config.yaml
model: "CTC audio transcriber"
dataset: "melodies that start on their tonic, played by one synthesised instrument"
train_examples: 26041
time_shift_ms: 50
input: "waveform_16khz"
tokenizer: "char"
vocab_size: 20
arch: "tc_resnet"
norm: "batchnorm"
activation: "relu"
depths: [2, 3, 4, 2]
kernel_size: 7
wave_channels: 128
wave_strides: [5, 2, 2, 2, 2, 2]
widths: [128, 192, 288, 432]
init: "trunc_normal_002"
residual_init: "zero_last"
optimizer: "adamw"
lr: 0.0032
beta1: 0.8
beta2: 0.95
eps: 1e-06
grad_clip: 1.0
steps: 19000
batch_size: 128
epochs: 93.4
lr_schedule: "cosine"
final_lr_fraction: 0
warmup_steps: 1900
weight_decay: 0.06
Rows from block 4 of a small CTC audio transcriber, named by matrix and row number. Rows with one number belong to one channel. Each number is 200 + 30 x the weight over its row's rms, rounded and kept within 0 to 999. All counts start at 0. After the name is the row's rms in percent of the matrix's.
After each channel's rows are labels from the 100 clips, of 14976, where the channel reaches its highest value: "strongest on" is what is common among them. Only what is clearly more common there than usual is listed. The data: melodies that start on their tonic, played by one synthesised instrument.
# convs0: first width-7 conv (model.blocks.4.convs.0.weight, 192x192x7, each kernel summed), inputs 0-95
# convs1: second width-7 conv (model.blocks.4.convs.1.weight, 192x192x7, transposed, each kernel summed), outputs 0-95

convs0.145,094,183,201,227,228,150,206,180,224,186,154,214,209,160,191,206,189,175,172,193,194,154,236,136,185,253,198,224,154,196,185,208,162,163,192,181,142,155,233,214,169,172,208,173,202,222,186,170,178,166,152,192,215,152,216,172,195,236,190,207,163,201,201,197,166,146,198,176,202,197,168,186,174,180,183,182,236,151,170,226,167,154,200,178,185,231,186,157,182,159,238,221,172,169,97,162,156
convs1.145,083,205,226,136,227,176,160,194,232,188,168,197,247,250,193,160,179,190,303,226,141,212,149,245,192,181,225,217,168,165,185,197,201,199,217,197,194,229,189,189,179,197,190,199,193,123,128,209,214,204,199,240,228,214,222,213,202,222,176,204,259,147,160,160,165,210,173,212,204,168,218,188,231,214,186,180,158,231,197,173,195,186,170,197,220,227,235,188,222,179,158,208,223,220,192,217,159
strongest on: tonic: G; tonic: G#; clipping

convs0.173,152,234,199,169,187,184,193,172,181,161,158,180,173,159,168,193,166,153,244,232,179,251,218,195,182,189,212,192,212,225,195,201,149,245,157,211,231,193,208,173,183,202,192,228,178,178,207,220,205,207,270,151,210,222,203,233,220,220,219,206,268,162,160,204,218,169,232,211,205,234,180,166,222,198,209,193,157,232,135,214,233,245,169,181,161,176,225,219,216,213,164,187,212,234,191,219,158
convs1.173,140,187,186,158,177,255,225,188,167,142,226,188,124,199,176,188,173,206,227,229,214,201,233,163,196,207,232,202,197,185,208,258,212,209,166,191,216,257,219,214,182,162,191,193,202,105,165,223,182,209,272,258,220,200,179,222,185,196,196,197,263,187,161,184,272,201,139,214,199,165,217,216,194,211,196,199,205,227,225,157,245,226,154,207,182,198,203,201,217,190,236,208,175,191,217,201,247
strongest on: reverberation; bass guitar-like

convs0.180,118,251,254,201,240,155,165,146,163,175,178,231,229,237,219,169,184,216,231,184,176,217,265,186,201,203,172,246,162,221,176,249,159,208,138,236,188,192,230,204,166,169,172,201,227,191,190,225,206,181,167,145,213,172,209,220,208,170,214,218,247,214,223,208,184,213,140,185,228,236,194,233,241,234,224,219,177,210,187,235,221,144,174,151,172,157,179,213,176,197,195,248,166,201,232,202,142
convs1.180,106,218,208,98,200,198,229,178,223,277,163,195,201,191,133,215,213,236,161,184,186,244,225,189,161,206,183,207,213,204,173,220,224,202,188,176,160,196,202,167,187,228,232,198,202,189,244,206,178,213,204,224,235,202,208,215,193,189,212,195,180,267,240,219,179,215,208,209,186,148,163,197,188,188,257,207,172,222,229,144,177,193,240,190,171,190,230,185,171,213,239,231,210,213,200,186,214
strongest on: bass guitar-like; clipping

convs0.143,109,247,220,210,240,150,184,180,210,179,195,228,198,213,212,162,160,197,221,184,171,198,229,194,170,174,167,217,133,242,208,226,170,219,161,198,204,205,230,223,167,179,198,197,199,176,172,202,215,205,128,167,195,157,242,201,174,233,204,213,191,191,223,185,178,189,160,170,192,224,173,228,207,193,216,189,204,206,179,232,224,108,164,150,170,196,177,214,183,198,220,214,116,181,221,194,159
convs1.143,086,164,191,247,202,228,240,163,170,199,165,206,195,174,139,230,160,189,170,198,207,164,217,251,210,242,158,202,195,171,165,213,199,185,205,178,149,203,183,202,184,195,194,196,208,178,156,199,219,196,220,226,191,168,239,222,201,200,202,180,228,225,231,219,198,190,174,211,209,196,158,200,205,161,200,212,228,202,192,150,206,233,216,203,189,277,193,206,218,198,243,224,156,209,206,180,227
strongest on: reverberation; bass guitar-like

convs0.85,087,181,216,208,238,161,154,147,222,201,198,205,198,199,162,226,186,207,194,191,163,203,210,169,213,201,171,235,187,208,171,169,172,220,162,204,176,191,164,192,185,181,121,214,212,251,127,196,169,211,193,206,200,149,245,263,167,205,229,204,249,179,219,173,244,179,181,183,182,225,148,165,212,204,221,132,168,177,205,164,251,169,191,176,174,199,171,185,235,173,239,203,223,154,178,200,142
convs1.85,061,163,189,180,244,211,233,194,259,205,229,190,234,213,161,197,174,205,230,118,264,186,229,224,202,202,197,174,154,194,135,185,197,180,190,193,200,189,197,186,140,194,164,210,186,193,213,201,179,203,186,201,208,194,263,265,201,211,200,182,272,224,200,205,229,208,222,208,197,200,206,198,196,213,165,201,187,163,177,186,239,186,231,216,182,187,188,186,253,190,203,206,255,222,204,229,168
strongest on: quiet level

convs0.92,072,257,201,122,193,179,174,210,152,197,159,212,223,188,202,188,227,182,231,210,208,238,181,212,215,209,190,218,209,248,122,208,307,213,175,178,135,231,206,156,201,188,190,200,173,173,160,195,201,225,214,226,214,198,203,271,194,223,214,203,150,224,247,224,119,224,197,182,212,209,249,255,228,205,215,192,165,208,217,214,176,234,121,184,184,165,200,167,172,221,163,185,183,222,203,182,174
convs1.92,090,195,216,203,131,201,243,239,245,163,191,219,205,212,255,209,196,224,179,274,105,188,141,191,247,220,277,213,161,217,194,220,164,212,234,177,227,238,182,122,206,220,198,187,206,165,147,175,263,213,239,143,198,203,206,190,216,181,203,192,233,169,189,188,199,206,236,196,190,220,202,222,206,192,162,194,201,229,206,176,217,173,204,177,184,245,253,205,196,210,225,190,190,211,190,161,198
strongest on: the note A#; staccato; bell-like; clipping

convs0.151,112,129,180,159,190,169,238,192,247,267,215,217,229,225,197,157,222,244,155,174,223,160,145,236,191,138,179,171,184,174,186,202,195,175,192,212,228,211,193,154,175,180,193,204,206,153,198,238,178,209,170,188,162,209,169,203,211,208,199,258,213,224,189,198,249,217,180,220,190,218,147,222,225,222,246,221,227,173,203,143,223,172,230,198,188,225,202,184,170,204,214,220,162,177,266,248,227
convs1.151,109,204,208,226,216,154,198,193,138,220,226,215,253,168,207,201,196,214,216,253,212,177,230,157,204,170,153,163,175,133,177,269,259,171,162,182,140,204,192,168,179,166,183,214,242,245,184,223,173,236,174,234,182,208,189,192,174,183,181,188,226,190,169,242,213,207,153,172,211,193,232,207,200,199,246,202,173,196,230,168,169,232,191,199,180,210,238,210,147,217,183,207,222,207,196,181,191
strongest on: the note F; clipping

convs0.164,109,193,219,235,172,199,222,219,184,247,228,206,216,220,121,185,177,192,153,143,213,199,208,170,222,252,230,201,202,182,175,137,213,234,245,190,160,207,227,149,157,203,174,170,201,176,161,192,230,176,155,226,227,192,207,213,182,269,193,210,110,227,214,196,179,177,155,173,149,194,261,241,206,192,192,201,200,165,249,249,153,155,177,195,208,175,224,176,204,152,219,247,188,166,153,176,196
convs1.164,101,205,187,163,208,177,201,215,199,173,170,192,206,232,210,177,144,99,279,231,234,203,241,223,159,168,214,236,213,142,195,241,243,201,201,189,159,192,217,210,173,152,235,196,196,185,206,202,198,200,246,201,205,162,166,184,204,221,194,204,200,199,197,164,195,189,173,216,221,178,287,184,187,229,145,209,186,194,159,203,229,214,163,227,251,223,243,199,246,186,198,233,168,206,200,192,241
strongest on: the note G#; tonic: G#

convs0.111,103,234,223,217,194,183,180,195,223,186,183,258,218,228,227,190,196,208,200,216,176,225,183,191,203,196,190,189,176,244,194,240,235,225,197,184,228,221,220,176,188,172,175,210,218,200,155,179,228,210,158,193,184,173,255,214,262,229,213,267,194,211,232,161,216,241,209,223,176,241,193,172,161,138,229,228,177,260,204,186,186,161,167,160,155,154,200,189,197,263,208,221,197,180,232,172,165
convs1.111,089,165,192,215,218,210,205,185,153,198,122,212,191,220,166,204,196,210,191,249,173,221,197,175,227,230,223,212,182,203,144,240,166,214,179,210,185,242,185,156,152,222,167,187,198,183,133,213,194,232,184,244,193,224,217,226,189,182,214,209,257,209,190,218,208,197,138,208,188,196,183,216,205,203,190,201,170,203,225,111,187,184,221,194,150,199,214,195,185,206,217,186,199,206,201,164,213
strongest on: the note A#; clipping

convs0.18,097,141,193,182,238,190,202,139,215,220,219,219,168,185,153,251,199,173,194,208,192,196,195,210,222,210,178,171,172,188,184,142,266,205,206,151,224,149,150,153,221,198,130,206,197,241,155,189,194,217,209,212,171,188,205,132,198,193,220,211,183,166,198,156,258,226,195,210,200,255,167,94,203,178,200,162,189,188,233,179,163,180,218,209,169,283,184,175,212,223,196,221,215,173,155,207,210
convs1.18,101,162,179,239,182,213,190,192,232,138,210,196,229,188,189,182,195,230,256,196,166,218,151,224,235,186,166,186,182,187,174,179,166,197,248,209,226,152,203,202,149,195,138,206,176,153,167,176,228,191,137,192,202,223,222,197,201,204,203,202,257,185,181,201,268,203,210,205,195,244,224,180,213,194,214,217,226,154,189,202,185,199,192,178,237,220,235,184,232,178,200,174,136,205,198,217,190
strongest on: tonic: F; harpsichord-like; clipping

convs0.34,108,172,168,238,202,136,230,204,179,208,191,221,179,192,146,199,202,162,180,172,224,201,197,201,214,208,210,227,175,256,176,181,247,187,188,152,235,172,218,197,217,186,150,170,146,239,149,176,191,156,191,255,214,169,225,162,160,197,140,188,155,210,221,122,163,189,140,172,192,165,184,193,187,148,174,222,195,184,198,182,135,161,175,206,222,202,241,188,207,168,198,176,185,198,166,204,177
convs1.34,096,121,200,191,226,234,201,226,205,164,224,193,197,214,197,184,209,168,267,155,228,206,131,180,134,218,214,185,248,175,217,226,204,208,243,204,230,148,202,213,227,230,201,203,224,223,172,181,206,199,197,182,218,202,163,248,182,207,218,189,227,203,149,188,266,177,216,200,180,259,215,186,195,215,183,201,234,161,165,152,241,228,234,210,232,197,175,196,235,185,200,191,180,146,214,198,162
strongest on: the note G; harpsichord-like; tonic: G

convs0.168,087,139,158,226,169,217,183,175,172,202,186,220,144,170,165,182,199,223,229,225,183,191,161,177,203,211,198,248,213,171,218,193,178,196,227,156,190,216,192,209,215,181,212,192,181,214,208,210,194,223,218,213,157,210,203,135,179,182,221,177,205,197,157,205,211,203,212,176,184,189,99,158,240,206,260,177,205,173,159,99,168,208,212,214,139,273,151,188,241,232,173,197,179,199,191,212,190
convs1.168,102,265,202,207,159,223,178,248,185,163,242,195,203,207,249,209,191,183,189,180,184,240,246,221,194,160,181,219,178,252,247,206,184,211,240,232,190,218,177,207,164,163,217,220,171,122,211,193,270,181,235,219,206,212,239,185,226,213,195,197,258,128,197,190,232,225,189,214,203,197,165,193,222,189,137,195,187,216,187,309,287,231,251,180,233,170,188,221,210,194,151,195,144,214,209,222,178
strongest on: staccato; pace: fast

convs0.155,090,128,270,210,195,186,184,212,152,169,120,170,202,208,246,229,180,198,254,221,208,181,181,204,222,215,226,177,261,189,200,227,160,171,177,229,206,210,180,247,217,207,250,166,187,245,162,198,182,137,239,146,169,203,165,210,190,199,196,194,245,196,211,243,184,166,248,182,231,198,215,212,191,196,170,177,179,239,153,160,217,210,238,191,195,272,214,224,180,179,193,236,165,209,165,165,219
convs1.155,102,212,199,226,149,220,272,188,134,184,215,179,187,182,170,193,202,190,177,236,129,199,219,216,268,209,240,213,223,234,263,145,205,201,184,191,187,163,209,153,178,177,215,198,206,127,217,200,231,195,197,199,182,169,199,191,211,228,208,200,184,189,187,199,165,189,195,219,214,200,258,222,228,185,179,204,202,219,184,252,215,200,125,186,221,170,224,206,199,192,185,202,141,160,202,203,150
strongest on: clipping; square lead

convs0.124,078,230,185,177,227,162,169,167,193,237,162,212,217,187,197,187,208,207,232,163,137,170,222,172,171,182,173,197,195,174,164,220,147,208,209,229,182,180,188,248,136,162,212,192,218,223,194,219,184,202,153,166,201,172,236,144,171,175,219,189,189,231,187,219,159,202,164,175,240,231,162,218,250,282,209,177,200,129,154,162,272,184,208,155,186,175,168,199,205,195,218,205,187,189,193,210,175
convs1.124,067,198,213,200,201,245,210,256,228,199,243,196,206,190,140,197,197,216,179,175,124,212,219,220,228,180,92,205,225,200,209,209,194,207,237,199,214,204,202,222,261,278,243,208,215,232,188,200,188,209,142,185,244,191,217,170,206,185,196,220,187,217,173,199,204,204,207,189,200,192,207,212,180,215,173,196,195,180,202,239,209,182,238,162,172,163,181,215,188,201,213,190,296,190,201,207,196
strongest on: tonic: E

convs0.68,087,219,181,206,209,185,185,218,250,193,164,242,209,221,128,212,219,219,234,218,173,241,145,209,169,191,182,200,178,242,239,280,120,196,238,165,200,212,216,193,174,175,200,198,204,164,165,191,205,168,196,194,150,164,215,239,219,168,175,232,207,183,229,164,232,249,223,213,175,178,210,223,192,214,233,184,215,251,203,207,227,148,176,175,204,188,170,149,169,240,246,238,190,178,222,220,209
convs1.68,071,205,228,194,187,142,180,175,169,190,97,226,202,232,211,199,231,214,217,241,212,185,177,164,227,198,191,192,183,165,178,221,234,181,123,175,185,241,198,175,178,238,192,208,220,272,163,188,178,204,175,295,234,231,198,273,200,224,194,210,202,177,215,210,188,208,166,189,183,230,199,199,191,189,237,193,141,184,215,178,176,157,221,189,164,200,204,204,186,203,178,199,238,161,195,200,222
strongest on: bass guitar-like

convs0.21,097,202,206,232,233,221,213,182,201,212,233,176,232,181,218,190,173,161,112,158,192,178,249,176,226,265,181,250,154,229,206,132,222,172,206,188,168,163,257,243,168,199,170,189,210,232,196,204,240,198,168,200,228,192,254,182,161,239,190,226,159,158,220,190,246,130,149,165,195,218,164,202,155,167,177,213,201,175,230,231,174,190,181,209,197,154,191,160,176,174,229,212,221,140,172,177,195
convs1.21,089,232,188,168,191,188,236,167,283,200,231,211,242,235,189,202,172,213,269,208,106,194,214,233,130,200,159,234,179,208,180,230,222,175,181,174,181,161,230,177,230,219,191,218,205,205,168,192,260,208,173,184,199,244,237,245,215,232,179,217,211,263,237,176,220,195,211,191,213,182,238,208,182,223,175,194,194,235,180,149,182,147,210,187,188,173,243,216,219,196,210,250,275,191,196,193,197
strongest on: the note G; clipping

convs0.121,115,235,222,197,226,156,162,117,154,223,134,251,172,171,190,205,176,228,263,155,177,240,222,169,229,215,198,216,163,234,187,196,166,201,155,216,225,208,204,238,184,176,177,201,226,195,191,195,205,184,144,147,215,159,208,236,207,218,199,213,224,164,211,236,238,217,116,196,225,214,182,198,238,229,253,240,175,177,179,218,211,129,182,167,185,184,201,197,184,215,167,211,145,193,231,213,158
convs1.121,090,209,201,175,221,200,236,166,264,216,184,201,202,172,187,199,178,242,236,152,188,215,221,220,127,181,195,227,224,206,172,228,203,198,209,166,192,190,211,159,242,199,192,200,207,176,235,186,187,204,264,267,243,215,204,242,207,199,214,189,201,234,236,221,222,199,205,192,211,170,166,204,193,197,157,200,173,253,209,162,150,190,232,219,199,181,171,206,185,215,225,235,238,170,187,197,214
strongest on: the note A#; pace: fast

convs0.179,101,223,130,239,225,170,182,170,204,216,200,198,158,190,164,243,183,219,240,190,158,196,189,150,181,246,191,187,183,205,192,209,189,199,145,162,191,213,202,193,187,199,76,200,163,212,105,221,208,184,223,216,177,192,170,212,165,176,173,193,218,162,222,148,181,207,184,182,204,147,149,218,189,196,199,188,146,156,194,145,222,197,191,172,200,178,163,167,223,193,158,198,213,176,171,189,159
convs1.179,090,125,200,195,204,212,192,196,215,166,137,189,179,209,188,202,178,180,224,110,223,188,156,255,175,182,248,192,208,173,189,174,214,179,201,201,255,207,209,252,229,163,146,195,199,136,126,207,192,217,231,215,208,188,208,205,200,192,208,208,233,203,193,201,180,206,189,205,191,201,192,212,201,210,150,195,276,192,202,271,220,230,316,265,204,238,212,201,261,193,170,206,212,183,180,204,183
strongest on: quiet level; marimba-like

convs0.3,089,132,194,193,218,196,217,218,234,223,242,191,183,185,164,194,191,188,194,198,172,193,191,222,164,215,201,228,225,175,214,149,191,137,205,151,139,221,189,161,159,212,151,206,158,181,104,207,193,185,206,226,187,202,195,242,170,201,170,214,141,178,235,145,155,161,203,179,164,221,187,185,199,165,221,164,169,141,211,161,168,226,239,187,204,219,190,144,186,208,226,223,232,142,182,164,220
convs1.3,097,196,218,183,228,147,238,201,168,150,168,204,216,200,184,167,152,213,267,244,157,212,179,218,212,241,166,215,208,208,208,113,119,212,165,201,213,194,178,195,201,159,144,187,154,154,151,194,208,185,187,143,196,152,202,181,205,219,188,204,253,191,221,244,160,216,187,218,196,233,268,197,222,185,205,185,254,245,203,276,194,196,209,200,238,211,210,200,224,173,163,200,203,186,199,197,206
strongest on: clipping

convs0.117,115,214,229,211,207,223,224,221,164,213,229,239,181,180,174,232,211,184,239,191,226,225,240,218,213,174,224,185,253,193,200,143,218,207,233,154,177,176,210,232,206,230,229,188,184,260,165,188,200,231,202,179,220,189,280,189,208,198,188,236,156,160,144,190,166,219,179,237,226,174,199,203,203,173,193,190,216,187,252,207,214,186,196,228,249,217,218,213,157,221,216,196,207,230,204,171,206
convs1.117,116,207,218,205,187,130,188,223,226,217,193,198,205,211,156,170,220,221,200,256,181,211,179,131,111,220,160,203,203,193,199,182,257,205,195,199,220,187,198,204,215,235,226,177,196,234,184,178,151,204,235,191,182,202,123,150,215,203,207,212,227,264,213,220,229,204,200,212,181,245,186,203,210,204,260,193,179,220,197,159,194,211,186,201,180,222,206,209,204,204,197,188,161,162,203,195,147
strongest on: bell-like; clipping

convs0.13,091,179,243,150,211,121,205,171,148,191,220,179,229,218,199,223,191,209,207,160,156,200,185,142,213,166,202,198,164,183,186,144,201,215,216,209,165,202,177,247,164,161,225,174,194,239,167,222,240,191,187,228,179,148,240,169,155,224,198,220,173,170,212,159,154,158,165,165,175,203,194,190,200,218,175,228,194,175,177,180,198,172,232,168,212,198,214,208,215,189,226,193,251,239,123,211,199
convs1.13,086,120,173,226,254,179,203,233,233,224,225,181,213,200,186,238,201,170,118,137,199,229,176,260,176,286,196,201,227,196,210,197,176,183,225,199,230,223,190,197,225,227,239,220,200,199,163,156,243,221,212,194,251,192,271,213,224,207,197,174,156,228,156,205,222,197,217,202,190,198,202,205,220,192,192,211,215,169,140,235,220,241,255,173,193,111,172,218,259,189,185,187,210,178,199,183,201
strongest on: staccato

convs0.50,109,200,228,166,223,154,261,170,170,201,217,195,212,177,228,246,207,258,248,166,234,171,198,179,214,182,218,173,205,170,171,127,205,197,156,196,171,220,205,265,193,176,169,192,193,295,156,185,213,217,163,212,237,149,244,187,165,201,215,190,171,239,239,208,160,179,162,213,203,173,192,234,167,178,185,218,197,186,202,189,220,150,174,220,218,183,225,225,209,170,202,240,179,245,247,180,202
convs1.50,095,131,211,222,171,261,241,216,253,173,194,213,134,228,133,169,207,181,198,149,182,203,158,202,169,269,154,161,255,136,239,213,153,197,258,188,198,265,194,192,184,246,235,181,203,204,125,218,180,204,171,193,199,195,189,197,207,177,203,189,176,242,206,190,199,207,225,193,189,228,219,172,203,226,214,202,220,164,186,228,192,222,204,178,239,263,179,221,196,219,212,173,150,225,173,191,205
strongest on: bell-like

convs0.17,106,244,166,185,241,199,192,155,225,241,198,282,167,175,183,170,267,196,167,217,183,210,175,175,233,164,199,164,180,180,221,226,118,160,215,180,182,218,198,256,183,203,249,200,208,177,216,199,193,170,164,176,189,205,171,232,189,176,170,191,205,250,189,190,170,257,221,211,284,168,169,219,231,230,208,180,217,159,225,158,156,190,217,181,191,198,199,209,196,236,192,176,212,226,160,214,161
convs1.17,101,203,204,178,193,206,168,217,232,227,108,187,178,189,208,195,199,217,148,226,212,233,199,231,182,162,149,215,177,231,240,247,208,223,160,195,174,215,193,255,203,175,206,194,180,203,179,213,192,217,246,199,213,206,166,128,210,201,184,203,166,197,170,194,214,190,156,191,191,214,186,192,189,207,221,184,205,198,188,179,219,206,233,226,196,154,220,203,126,179,225,178,239,138,216,207,166
strongest on: bass guitar-like; clipping

convs0.7,088,209,222,186,98,153,192,212,203,208,177,155,226,156,136,232,183,168,189,217,183,215,208,201,223,170,179,181,223,195,141,188,176,173,247,177,192,179,161,157,187,221,246,227,185,205,145,188,230,229,180,163,231,242,213,173,155,197,250,151,162,184,146,178,196,166,210,193,196,204,190,203,218,213,246,171,188,187,239,190,221,233,150,183,193,230,179,215,166,203,180,140,152,221,195,184,160
convs1.7,085,205,200,207,182,181,204,179,156,128,164,201,216,196,297,203,188,172,212,225,135,192,192,179,194,210,222,273,181,218,244,217,242,208,208,179,228,233,174,200,242,184,244,171,209,168,184,157,268,195,206,197,207,181,268,196,212,202,210,209,246,181,218,213,245,190,199,201,179,227,169,218,206,170,208,177,191,202,182,217,245,210,225,215,200,220,196,202,159,198,160,185,146,217,195,167,225
strongest on: tonic: E

convs0.51,123,188,236,208,238,201,193,168,192,194,141,190,195,175,140,225,193,211,233,164,165,198,171,221,195,224,188,179,175,221,270,194,171,191,190,213,235,220,240,163,172,181,198,218,183,119,215,215,243,204,161,155,182,155,207,197,237,232,212,198,233,186,187,255,216,191,167,222,223,174,183,228,170,182,219,225,179,203,137,178,227,132,152,176,224,155,194,201,183,210,184,192,154,181,231,178,180
convs1.51,100,252,224,161,206,171,221,192,190,173,161,178,181,204,245,187,138,164,208,211,196,193,202,181,236,209,203,197,208,249,248,227,212,188,192,198,187,165,195,232,236,162,264,198,193,114,218,243,185,189,227,273,207,207,120,186,210,217,197,187,217,226,251,179,200,212,178,221,226,198,232,202,212,169,177,208,212,249,236,150,244,185,180,209,190,221,231,191,165,218,215,236,229,218,175,196,254
strongest on: reverberation; the note D

convs0.129,105,177,163,171,278,205,207,166,206,199,242,197,211,197,187,222,185,180,134,115,155,160,249,166,216,184,158,219,123,205,246,173,243,175,239,229,140,158,206,221,161,172,219,217,222,222,175,210,224,213,143,240,181,159,228,144,144,200,204,187,178,218,190,162,222,186,110,222,172,144,220,199,182,189,219,178,230,147,205,233,161,149,163,175,235,227,173,192,188,205,219,203,178,179,209,194,186
convs1.129,116,205,162,184,140,215,181,201,158,182,227,173,213,177,183,171,175,205,249,188,199,199,204,218,232,165,298,175,142,157,208,186,213,217,230,244,159,171,203,184,165,176,167,209,160,158,190,235,231,188,189,211,152,208,223,159,220,178,186,183,174,167,197,155,178,193,238,233,243,131,198,182,200,186,197,218,183,152,243,221,158,200,154,201,188,194,200,180,200,212,167,229,128,227,205,233,159
strongest on: clipping

convs0.66,098,157,126,220,191,168,197,200,217,235,225,199,182,245,139,217,230,207,172,192,150,182,179,234,194,226,179,201,138,236,217,174,237,141,252,199,181,215,208,141,155,193,118,163,183,180,153,253,213,177,203,223,209,193,201,203,131,189,165,164,189,197,233,141,231,202,184,161,167,175,216,181,193,205,227,193,173,146,205,161,212,190,200,168,158,171,191,163,145,188,196,222,185,163,188,185,185
convs1.66,072,194,208,197,224,154,267,218,232,153,172,190,208,216,111,181,141,205,252,208,189,212,178,176,174,196,142,206,180,191,159,180,205,221,206,202,213,187,219,213,122,155,110,185,182,200,153,225,200,191,207,144,199,220,216,206,198,211,199,176,200,168,202,208,179,206,178,188,218,217,264,174,197,197,147,210,250,161,191,192,209,173,165,220,233,212,197,171,217,199,215,205,203,210,193,213,155
strongest on: the note G#; tonic: G#

convs0.73,108,213,268,162,202,228,201,220,124,186,241,218,246,208,161,208,229,193,194,178,247,226,222,180,229,193,221,200,191,194,203,122,243,225,204,177,136,218,171,153,237,237,182,215,181,176,205,211,242,208,203,247,197,214,242,190,235,232,222,214,129,154,214,226,161,218,170,188,173,238,209,223,251,199,126,174,193,219,220,247,191,195,184,249,211,190,243,213,235,193,198,191,221,188,224,250,210
convs1.73,144,156,214,129,181,205,218,210,255,203,206,205,192,206,171,179,255,239,199,252,160,194,129,200,215,187,158,206,195,200,205,156,214,180,219,207,183,183,184,161,218,198,187,184,195,232,175,170,243,204,256,154,172,188,216,150,224,214,218,211,224,307,217,229,173,226,212,197,175,229,158,212,210,180,296,199,198,189,214,160,177,244,171,203,190,211,222,203,179,177,214,210,175,206,212,195,191
strongest on: bell-like; clipping

convs0.81,097,164,217,251,168,149,198,165,132,233,227,216,209,185,181,199,200,194,161,154,203,151,244,167,260,233,182,228,172,194,148,172,230,189,239,187,170,169,207,194,179,183,206,137,234,221,198,197,229,146,197,200,238,210,201,198,180,216,178,200,142,240,244,174,228,180,152,180,222,201,224,181,199,177,164,130,197,155,251,236,200,197,136,188,188,185,198,192,189,170,197,256,153,179,195,150,171
convs1.81,082,273,182,203,215,186,199,169,239,245,230,175,235,188,152,156,199,241,168,209,179,224,256,198,158,212,222,211,188,196,189,210,236,212,229,244,211,163,222,152,214,128,264,204,223,167,238,200,237,197,241,199,157,177,239,205,192,183,207,203,211,204,151,173,208,206,212,198,211,167,192,191,191,229,145,221,173,253,172,146,248,192,183,234,216,172,147,206,235,209,164,228,184,198,198,196,226
strongest on: the note G#; trumpet-like; clipping; tonic: G#

convs0.80,086,220,159,146,166,151,195,191,186,224,162,191,190,142,177,239,179,170,200,188,192,208,206,200,181,200,199,193,200,155,172,124,225,168,164,165,108,248,200,166,168,204,137,234,159,207,191,176,191,224,149,205,192,180,192,252,170,158,214,154,183,258,188,193,169,177,176,171,184,203,199,210,175,181,212,180,180,167,146,220,158,157,190,194,233,227,162,191,225,207,181,200,153,193,162,185,193
convs1.80,072,143,194,163,204,175,177,203,247,167,159,192,202,221,177,175,190,169,296,222,158,186,117,188,231,226,232,202,140,178,177,180,213,212,166,191,212,202,194,160,179,185,137,202,194,214,199,187,183,189,178,143,196,180,233,156,200,198,201,210,243,286,193,219,199,210,212,197,190,194,184,193,204,211,214,189,219,214,196,237,144,199,235,170,217,283,200,208,220,188,215,178,169,228,201,213,187
strongest on: bell-like

convs0.101,095,245,163,246,240,192,198,179,235,197,225,197,244,203,229,179,184,174,145,159,185,216,179,213,182,240,202,239,185,223,221,188,98,197,257,213,228,156,196,150,196,221,194,199,216,154,228,252,205,206,152,266,210,224,228,196,196,180,235,184,183,208,211,192,235,209,178,176,204,240,243,198,236,203,163,179,214,171,254,229,222,156,174,208,191,173,234,198,228,197,223,174,197,178,158,216,187
convs1.101,128,216,210,114,201,162,202,247,190,225,190,218,277,250,168,196,197,249,265,239,171,222,230,159,212,146,169,211,203,241,194,170,234,199,219,159,140,163,223,237,228,205,194,203,214,240,232,258,179,215,159,169,236,169,233,206,174,207,176,200,185,189,235,221,182,210,221,197,208,174,198,215,178,201,273,177,150,228,279,210,168,166,178,201,171,198,200,196,174,220,170,235,240,156,211,195,220
strongest on: bass guitar-like; clipping

convs0.23,118,244,226,220,240,170,178,188,194,214,151,264,203,196,160,174,170,214,210,166,156,193,243,185,171,196,193,201,177,224,159,223,159,243,175,208,209,192,229,253,151,178,220,195,230,183,190,185,210,201,137,170,228,166,235,192,231,222,202,196,180,187,243,195,182,213,157,199,217,210,159,201,195,183,175,146,216,196,175,218,212,121,170,149,157,170,177,219,200,209,215,221,158,163,169,158,162
convs1.23,094,165,203,226,193,173,220,192,206,257,142,198,230,233,198,178,153,167,249,182,175,201,227,227,149,243,122,204,166,190,142,206,207,180,190,172,152,189,209,226,196,171,182,185,219,186,196,184,178,193,210,238,269,191,189,257,197,186,167,181,217,252,252,181,197,187,185,211,213,167,211,161,185,181,174,214,196,243,206,142,184,213,179,200,208,244,200,227,223,212,200,246,181,189,181,196,205
strongest on: bass guitar-like